config.toml
image_size = 64
crop_scale_min = 0.8
encoder_expert_mlp_ratio = 1
encoder_conv_stem = false
decoder_activation = "gelu"
decoder_drop_path = 0.15
eps = 1e-08
Rows from expert 58 of block 3 of the image encoder, named by matrix and row number. Rows with one number belong to one neuron. Each number is 500 + 50 x the weight over its row's rms, rounded and kept within 0 to 999. All counts start at 0. Numbers have three digits each. After the name is the row's rms in percent of the matrix's.
# up: expert up (encoder.blocks.3.mlp.up, 64x128x128), inputs 0-127
# down: expert down (encoder.blocks.3.mlp.down, 64x128x128, transposed), outputs 0-127
up.44 085:515494419540539502478550443484477457554535446438393454530532428439497500459529486538438505543495484510505520435545548506515439548562468604536460498604563567477460481573504481409549488577452589530553418486554510523466532487456481435338519473530503509553559520392450598504479493449470545423537540440494458426504535465519522533540410502413433509512482466427479587494446489498553455532404
down.44 092:524536567462471483467505505439537386557489511515509494484555537506483521454601539491382511577401437546599666509587511516606486497481567460573530538485497555479387586508477469490552488579444510503563471514508460573443501412518509491424470481502611491456507477514501538584496436459459467442483481479557437541511439474484476448574498515499424493487463546489572471501482499440518483420410
up.45 104:523496425517511545445542493405586416416534464464510525553454442497518486493546530512454578416481476553438515524520535487657515589519488479495517477577525433454507441473441526522496506447512585556574447492495380480408619413499574505481498545506465436475558558458471410487538449476447456469425570528516505521443501529418445566490523494494462447524443451530528573460442460422572462499535
down.45 098:566596475531473477528504444430530455513530424477513563520555497449440548441486454581441448528472538495539531478501568535579430430458570493473554477493445591570476499419520537522537541472495432485591483522566507551514538412484467569516474406438560447452428403562493511529543477536556536401502572552458484498553500409468468459596524459574514450439438586456497532556540575410496447455503
up.46 089:478503462570495451534531485512554481555537550433568504462506449414494514514587503404428507521480484513520498505515564505562437465485514501480446581506491532403505452551522509407470498566472565615498589588545515458511553472437462557395513521506506448538504487434482566445431509464499527418564524526488581421555471530432550497370578521558453460562532423517470494418507472400497464463378
down.46 098:499514552465469478440502513485462485590468527555548496439544566513501495531603460489439493515421418500530685441507457436554490498452507457583509518508509525531458551535507491427525451454477536451506438449420433604419489526514473525475497507498633544481474504549496511530472483519429476504496468455532518533447397462524534467591454486466457501499512572446643428547455466505505540368411
up.47 066:463484436536505511487531460445555436435441421519468550577484473510532473499486534586470492373517456543407574473492510461630485617509443491443492442536508435451544446510494456527558494459451526572558516448490370538384590482494553476498492516474472500487584500523491429510563463517448479435527546494488526523416514519342461543549444498442467451490477525494521514490443517415599452506539
down.47 058:531546510526474462528456498486559498489499452554551476489521521517462510466468476557430413488467481472491422496472548427565496510534537482485547448481382565618457453409489504529511508496504428448550481505532521472419544461585487556504470407482529473496388402588486524489584495500495520470574513572444458561608473348495457521525427458491554449384458491527432510535488590480392480567531
up.48 087:462446460473518561521540461419591406429484467486518493528469430523496427493498556495516523486474466626474561518509492490623579525460509464500528511550555446438554492502424553566541414465474529619581496568473407482443564451437494530544458575450475423380521527474512425530569476528487407531437489516547523504431487571392501494504524552505442453529407448529541527427480473496505471469464
down.48 066:542611490510472486493489475456521477530490416498473579508492537471469560456484454528431462538517521513514476463517580515551401424512604491466558424506444570610442501472505485505508559476475446461522457501571492611508545463530504525533491391460570520490457421513425524518543436512490471384518588521429524551529528367509419461590450440516511493454474591425472526581498554431464480404488
up.49 112:508522484586477455531541454555530474574557500469526508466540431396489502485591495451376490512552484483499441470507582494579386509577488550467454547551478557428515446578551468408500519578472579599476572541576513467474544483489466530430528477542486481575516530437472583430454533454486591426589504542471552487560450493416556534419491519479487433540527429514409486446497525438493509493444
down.49 115:504508515453430462427467538474494467580441515532540488424518584531508504470629496519437487538425424521548636439550462476517495526459487442599485517498475523488436581512483465445574472503461494439493458440440395611407496527533513532466476509487613540455464514562508488513455468509458489486489436459505511533460408499518502457568431494447430492497527557433612414520459467504512539390402
up.50 097:480496453547486461561517468539557481520541523424582477422531445424473481517556540415424499494492509542512486504484609509564456464512542543495472576532515540421500461547503517422499489596454559612513580597534514413497519484410459585423492510510478452535483518443492547449442513481535523419584481572517582429545525541414558536408553533525418442549522425542478474404509517434449496480413
down.50 116:479510545451431466450480508477446492600461549550538484438551572530511512483619488509464481508424422502533672444541437443549514514452482455545502526480488511505448565548465476429556455517471530444515448454426441598406480514514481512464490509501629544473469507545513471535474458514427472490499456453525492507455412488507545459616435515444452488489523555450603440524467468494511514359404
up.51 071:498508422497485526454488510432531454460469441567503538583489524536544485483527522546471539375525428524424590487529512450638468621523444468467474454559512465450540452537484462489543484467525565511527517436497401544379594478510592441498497527503523480479542529530493420508581462517409489459518561486515531512437535496367448565529430493416460447471497491503525498495405504418613476486538
down.51 068:503553492485454468548464503463553482493502427560546471475546536533445514441482505533435416507467488489519461475481543458570483501533543490490567466471409573607484521397477501526549526487487401454563490522556517466420550417562474553509472432438532455472387409608514525519586521478489501488590511583472474556608444389518464475537452470484553424394440498526453500530521610489399475529515
up.52 096:487487461568487455550516463524561461556541514432571492439533433418494497498566524437411518494516498500503480504469590501579429469519531536485441573541503546420502455558499494416471496580474578616490584574551505440498537471453457561414531516525471454554509523431495566442434516472513531430576496543498584443549495534414560516401557529524453418574527422544428439411512530425481499464427
down.52 107:498522536464436471445483523480465479601461520555545497446534582533517492506618490524441482516425416512528664423545449465529511513473489453554487518494477507510451572532484483428569460491482518451498437440418424604409492536520499506486496514499644550485465503557513491508466473537453501488498466445524525509462406484511524479580434511456458487502540559445630422549471468493516534354409
up.53 109:506522431583493478511556422533516455543513456398494474480551419404488498484549493412407494509518524487444467442473566496572395501586495543497458541535515533434459450589542493403495478578445568591493556534568512453484536473451447531390478481554486470575532538423464568439446491469476552398587504521470528440522530484419537551479465544454428454537530428481476496471479526451546483541388
down.53 116:477486545438423461451491518471480431576457528556514483444546567531466518424594508487429463518433386488597620483552462462548518531426484428531509493487481536547435576506464442456586493510448493467528507444459449587408481458543494483435482474467596518420450465568515490538509445439449477453499461474524467529487387476484498433585433490448435451466498561446583446500448493470532502408409
up.54 093:478505450531479471556497480547558465523515511425576493435548484425471480511554536407425484522492474561533513466509602514556428472498559543504427575523516533431470488582494525412531447580432544619477559573513473456489515525414448580392495538528505469497487511426492522463413496498495534413600485501539575474528545537398563500448538557488419443544538457524500421403500494451479510448387
down.54 107:454479545421411449470477521475451489600460532596545476433567593549464490470625475516448448498456409479555611498537456428557528520433486432529519507476459536562465570517455472430560465495472498450522497437457460584371486497544460487474492493488612545457429470575521478526519480500464497485523456477523509489512396462494540445579420503439465457453523548460530428520459501478492526375425
up.55 097:508504447567485418494534471515477492561540522460497495472532447422505521478569466463420506532527458460527468499502552506574397495521467515473435561509484537387508443567527509400497496546495586613475573550558543472509524493449466527364509515538534489554546505412486578439442495461495569409531547498480562433562496510419566488380527515542490456549546438489476517423485468406550504493350
down.55 096:527506581482499455430543502467479449649487510533512519451561554480492500515642468486442519511467436458585652513559504483559461498429529409558514492535519566498451560514528462456542521435469536509501460425494475630466505459524498495466508463500618552484489497549498548540506437463454521469486479465531524484461399478512492413588498471491448489513510588419599471569457489451546496384447
up.56 126:488532430548506470544542468529559463518506526368572469448512437412504533510531500383381506500485526489461447475467556494577450500581508534508459555508495525436477448574553499448462499578469582598511550553559477429540561490453448582415484492569462418587482517464460566436418494461494531423549525545470561442541488499423535536422559520502425434543535424531466509445515490436473485544434
down.56 119:474485547433447463418512532506443478602480535542515510447543560529500538455583503498426495551469377531591610462546482492517506518438481435522477477525514525496455559552492459424571489531484523457494496428454456646432472500537501468438510505491617550427496507531504521513468460468456481443481460446509506513456417511501500432585438484461417500500525606421589443530462457466547539359426
up.57 127:477493453567488490533539446506551464495479502417540460443552426414492484491570502382422502552496519548485469469486517523558444415580527513492471602520523506423484467563498534462486454567460554634516562604529503423531503481430412548426458551519489441516500539422489540454447506494505514466549494542501553463528516563421566535437510574486407438567485404534469466396498490455501502488366
down.57 123:486517573445459481450512486475497459629450519542505508448560548504461547449617474489448491517459441494581621482535493481542499461434510436530523495489499523513448584518485457449558519494446496481515473464465475620455483469527502481470501478461618553449489481554490494562495439464428461443499507467533519512458405461480493399638459482476446463496499584431629458525495476457602508367428
up.58 098:480494460558488462559508480541564449540522549403569473445524455421493495505566540393427510529498492543531505493503582497554455470482542537495441585518512522418492460555505510438483489581458551607498574586530514430505536482429458578382499523526489456531495501445485562468428502483507515412585489518519575442554525539403552497387567546551439440553537406549474471416511504427465489469407
down.58 112:491508550459449459448493491476441481609474547559548480450574574528498506498617457500471477497432406483523683451520465418559502501444493452534510517493506532525455557546472478419539453492476544456527456452434460608402482502512471502468495492504631535485466497541493494540482458506435491503489446465529498518450419475513545453610437506442461486490508571445602446542449460486501511368415
up.59 123:524527448593512481503535456517551447520502503379547477483521432400495504506525469405400543505478544498462425452493527484566413466584520545488447559519516513431444455564535523422446505577480580600519559579570490453533548473437448563390465501570478430553548517392434554455442466454484526437525524539492509454548507506461521532385528523509435455531507399512493507467492479463520474536399
down.59 109:486507521456456502454524518461485460585480526537518520455546555508492524472618494537426485536423404518570671446535473494526514521444496431553476479524517510502443555543491477444564498497464512459504469439434460634427472492508513471444508497489608532445487476557508487534472454509483494455489474456518523515453414501506483444611445482484417475491521602440641433536466470481575510364415
up.60 100:519517441577463442512499477529501473564502506444554439452563493432471511447593490414423517526523493471504462472502533501562419491566506534485471593488476554396498452566519505405492480556486569620456576542592524422516505471471468538406493515546499463578505535452478584435443482465486564443569509516505589466591512498409569510412516540520463444527541402527459492426466492421489529507383
down.60 104:502513611454473453461522495475474472642477524581505506445580549507503501473635473479444498513500427443616661510559475472548500494430511430538542506515515554503476572503527467459592521473460532505534474441475494606455505452543500462461508481507607577468469492557525529546499471444463506461506504497553516483483404498484498420595489484477465478497507574453592472561478507462568509362440
up.61 103:539523435529507546426540474436592432429526448469516511534435446520517492505539523495470589420490508536437474507483518497691514554529477465479526489560519423481503427432432508523474521434536588543550444501478395460421608445480559521505494513517432474512563548450484412482546472476462436456445572565471484500433509537418447582485515507501488412547450441551537560476480484412590466511539
down.61 104:554562506549487512543549435444558450502540426472522565538553466458427538460493484590449434515468562504535526501491563554586458444454582485464560493490482570553487498429495541546540540477466462514604490566557524556516560392458485560516469424445546443456452391570504521547566467522570556414516557549485470504556503434442459462587514483570538423450436555458485532550535595413458425483499
up.62 086:502494479557478462539530468548540488562538524443550491456525452426483511481586505467407514482526490461533468513484613510581419482509501507483434554533487555418516459552525501397487534585467580602491590531569497443498541489432464562412537503506497470560505520458511588442426511433506542423568525536501586424561454538413546502397545515527447424571537420510442486408512502402482504472423
down.62 100:514499538478455483431486539486448477592446538537552503439517589527525510516614467523440496525426427510519661416551452468506501529484471456574466532497482502516446559545498493415553451470486529448465442430426412601414501557532507516475493524519647568497467508549498502494466477540461496493500473438515527526459426492527522488563448507460465496506546546460624424552458466511505549359408
up.63 079:480475461530509466549533477521559466534544533412566510444512438427482510489564522488411499469504482495536481518472625505573454469492516482502443550568512557419532470540509492432490537610463591613510593543553480456499553478443467579407534513504462467547481501446513571444437507434487522414567511511504595433534426543418528492404557507514431415569508462505436490397513518410451499480413
down.63 100:496505521452433482451463542508454494575434541543553474431509590537522489499602499532448493527421417538509632413533435469506519539504456465561469547479473478514440560536470494423560434491499511438477439453404395576411484570526502518482477546521624570488467518550505483482451485545464476500511460447519532525455435499525532505560427520461470488504561524485614405523478455523494556366395
up.64 165:513499447589466547457522484471592466453528454461550507565440413460521505489567482383485584417523550495400446533447484456626481522542476458417517532513537447558502401425476503512432503452552564527517476539541447436518556440482549543561477538547397462545583560438484420457519499506470492463494558614452502502482510514467498588411512496541562461530465416572484534485494527400499465521550
down.64 135:543540501560507484538574428448550443496534416461500555549535416436423521466503480558476477523486612493511452560461605557569473450486552461443571499513482602526493452416503542550500541407467471547575542546595522475549541397426493551534482438422495447484457422517506512528558465502575567422495543549446489470571505453420476477515550465585519451470442535497457539504552574415472435556528
up.65 100:499501451591475431499539470540473491568522515459539469460558453415496501476577492432443498508525471470504448475490549505573401482523468536482454576475489522398507423561525502400475483556494561608475571564553559440519501492446453539398504492540519479560532493428489589430432509482493566388563525516481569432559525503407554510387515521531489458531551425516480500422482481412532514489365
down.65 103:495510580469464437440536488469480457651485518556502501440565561494495515479631466483432497514483423449594645509552492458553472499437508426526532491509500569500448563503517462434548496466487526478505476437482495621445478442525491473448510467497606563491479488568504545538517454430442511459498480485532501460486407474497502405604461485485454490485505589427580481550463488433544474375435
up.66 165:521496450593463542441532466471566486445534445489545524573460401465506495494564464370495568400544536481380444526441472458615473514551456476418520521505532450571504394427480502511428502446553543512505493546531468437521534454471523539586458524559406486553602549436483424458509507517462502460499561612447495504482525510476504589414498503540566472512472412561483521488487542409504479512535
down.66 134:539544505559516485531580455460558444494527429468491546540523410431422505470524492547480498514491614485496443569462589557551485463497539470437562485507470588507500446413494546566488555401476462542558561536600524453552535396427503552522481435442475439497464425516510497520562473500587564430493531548433488466580502467419464489493552466592534448479452503517430555493554573416454435590548
up.67 099:504523454559522476502536458505500485513492509331500473463558402423529513484518447433445510535480544517495441482440558505577459479551501510497460553569513562439505431558527532435476524584439566597516566560571491453566534527477435557395476503545490407554513541426454557439428487430529568409531545531420548483544480479407557527454550517501397453513497445503492544460484500420472515560426
down.67 098:486489565479439476436519505481458452588494520522512519452543542505492543460584475460407475522453392527590613445541475475534471529466475440524478512488499514500437548546471464437553447539462530465492511447468464631428489475509492467405476497488651537437499504525499488526457451471451481441476499453513473493449419489482514411601441507459415472504510577436543408522460477446578520359397
up.68 089:461460490539481526427521456499555457432499430473542494600452469533538455488514489384538604411498537559400444467470453453600520521527459480445550482533564403505542465426457501550442451434513541517513512508479441464460528511416560541587439539501424543514636534403493419464525502571427430474494512561511477494423548501396481603472462495507535450490493416556540499506501546457522485472542
down.68 068:531504528494527499527526469468590413504488451497471540560481448463469542493594529529453494529477631479514424574499564545592516453531601429423553483534479575516464465453488513549504571422459492560555551565595475422523546382449549519497541468429525425503467452501491502535593439521555533466497525560489487482592446461409436460527511492595540473491457449515429559489552548427425434548540